Weights of a small text-conditioned image diffusion model: text encoder activation gelu, 195000 training examples.
Rows from block 5 of the denoiser of a small text-conditioned image diffusion model, named by matrix and row number. Rows with one number belong to one neuron. Each number is 128 + 24 x the weight over its row's rms, rounded and kept within 0 to 255. All counts start at 0. Numbers have three digits each.
After each neuron's rows are labels from the 100 images, of 14976 (inputs lightly noised), where the neuron reaches its highest value: "lies over" is the class under the peak. Only what is clearly more common there than usual is listed. The data: made-up ball-and-stick molecule models.
# fc1: MLP up (model.blocks.5.mlp.fc1.weight, 480x160), inputs 0-79
# fc2: MLP down (model.blocks.5.mlp.fc2.weight, 160x480, transposed), outputs 0-79

fc1.97:132118123115112142187125125129145101140105116149116149147093165129122130160117133128137136139130136119138163112130134141098137123085124109140147141132124140128131149102123154121125134124162160098150125161121139104170128161149132130111118120
fc2.97:141138165116134124088122103105132115098123105106102125116155109135138142097157125104120154086121129148107123106123127077145105129178144123117102131160130120113156110111148104138119116137091072118112130097153140131100137094115128130120107133
lies over: blue ball

fc1.291:134118143127139103081157128100156165126139130099094124129116107131105095100146142139107159111125144137140136097158120142153134114165142139132096081131124099077148111142128085153095107141100123150158160126170133116126119104092132100170145116
fc2.291:121130109133116137160118128150127069091066114117131139139104154119155174137136110100118147109118100127101138107103125098105129149113119111098154157158157132193142121097104157124154155073149133122120111139106116131116152188155131130082132124
lies over: yellow ball

fc1.440:142108109108162085109087115146143114113100118124112114138156114171118120112055138093144173101086110098137131115161110154150127148153097137163146109180120159133134112179129106121166120108077141135118117134140164097148135118171119138110112126
fc2.440:131120110119119148171127155078132154148102121120110170119110180075134152133192105134108128147195138134146130153137160087120121110090160101093150105124129103118137136083083140134080122146151117113106149107149112151107114175086140125095145130
lies over: green ball

fc1.314:109110100091127090106152105120099108115154131127134180113138117135162083104084107133135101133099167174136125155137131138134126165141063123157154108156081126101139140168129134128144158150094080147129149117133122107129158113096108113131115108
fc2.314:154142147137110144156120133106163084129052119104136109159095134137104178113165130129117161103126095117108129058128129089100138126132166132090132166119213118151153102085104157125110105047141149120111124132123099149105133177163114130120147123
lies over: yellow ball

fc1.23:109156136116142133126092124123127078159112117142121128135141144145112105130163153136109130110160142162155127122108128118094116143100146158127127116124132156117166161111127126098095146145119104115132155140146095152163137121094087088163116108
fc2.23:143113102144142117098163145150107128130130109109156177140115177117096147116084145134164138191115119109110130132147124122144147146135112104154122116157115130123113102150116133154126114125148179160135118094133147102119132144171154159105142137
lies over: red ball

fc1.452:141129129101187120072119089105078120151124127113184105120171149161144094136095134134120073090114124123156117137119139135150127117163114113107148093152117149148121098195120093143157144112104112147098151105144107130137145089104141083165087112
fc2.452:148124117156103131133129143116169107122107117128111140128123116128099187116144087100094170190128104147152117114151125088117105085130170159138135141136159094128134085095102148141092089103117116104150122140133139103096106125155141207100176150
lies over: yellow ball

fc1.409:100102112118127152106141120116133127104146121141095150153130084121125137115098117135108149135127176108125154132178096152138163141113127106165083109158103137137122170102139093164117131124108140143144135191132124119156088166113091069119129122
fc2.409:145105126156151115141108139125158136159146129123140095102130182138121158120162117097092144152097108131186113119131136104146073126133119168112150124107149106127129083163089128113116146090146130118097136108137183125108122121153143176140147114
lies over: red ball

fc1.401:129119144154119098128093103126166147165093115112135155127097119128119123155122124131109157147134135126110071134084104126101141159113096097080153084138133171162121124158147153118106110127177133122117123142128130114089105083123133094129140123
fc2.401:137093090135121130119169155154101092083154132130149123116117128125118092140138152123159123111145115157138155132136155088151105143124181204167114157130099109127138126107112135133165136142084131149144127106121115131153139188129168173132130123
lies over: red ball

fc1.68:128156086099147097146113130105102115122124126085125090108127155153135131092083156138132113103089129137151146156082136154155138137158114141156161133139119111184137145142116112113134101118111157115124130121157169091101131090145139132142098125
fc2.68:156117177148124150137094144137180153142131131172123142156115137110140147142130092107131146134166124123113103119164148087120125139097173135144119096110155117099102113138127144158111126119164098128127133148135095133107121125139124092103150139
lies over: green ball

fc1.328:122120131160140154121104118107158139089194123146126144115189079128139120130158124104144135099139128102174104152106129125140145166118145190162143103105152120117150108115174138108130124170117145181126126123140073162149095163139123135109119154
fc2.328:109130099112153107117121138140075106144103149138117130117114160120110140096078128125120146177094105137110142092154150123124116070100127053098103144151117127116146135146116118133123120102138112076136098108167157127122133065140126121130128103
lies over: red ball

fc1.121:117148118130123137150112134139056115127114114104151089143181144161157124130074146151141107098101098151118138156069110131161148135154104142138169121160095111176148129140155098130137151128142128127128089120121169098125170114152171142132109121
fc2.121:119141116137125096136128165126156133118115126127070171135111136109075136089138141132083157180143157135157129082154130103093102076109153091133137143072153110104117107109096110086098109122121123100131154117138138151122125146125099122122145123
lies over: green ball

fc1.22:138137147162131168129118135105208165135106117142091114144136105130103107114168135086140210113128122103150135100132131144130124084110155150092103127121133117094136155100143125140099117123128173093159134122137145146144101118151137128156129140
fc2.22:135122118086108133151147127123123076103116115110133139116095139126134163127134099121137101125106139161089133116099152073108159168127108105136146142177156123174147107112129167126132124094108111149093104132125097121118156162142138109102116112
lies over: blue ball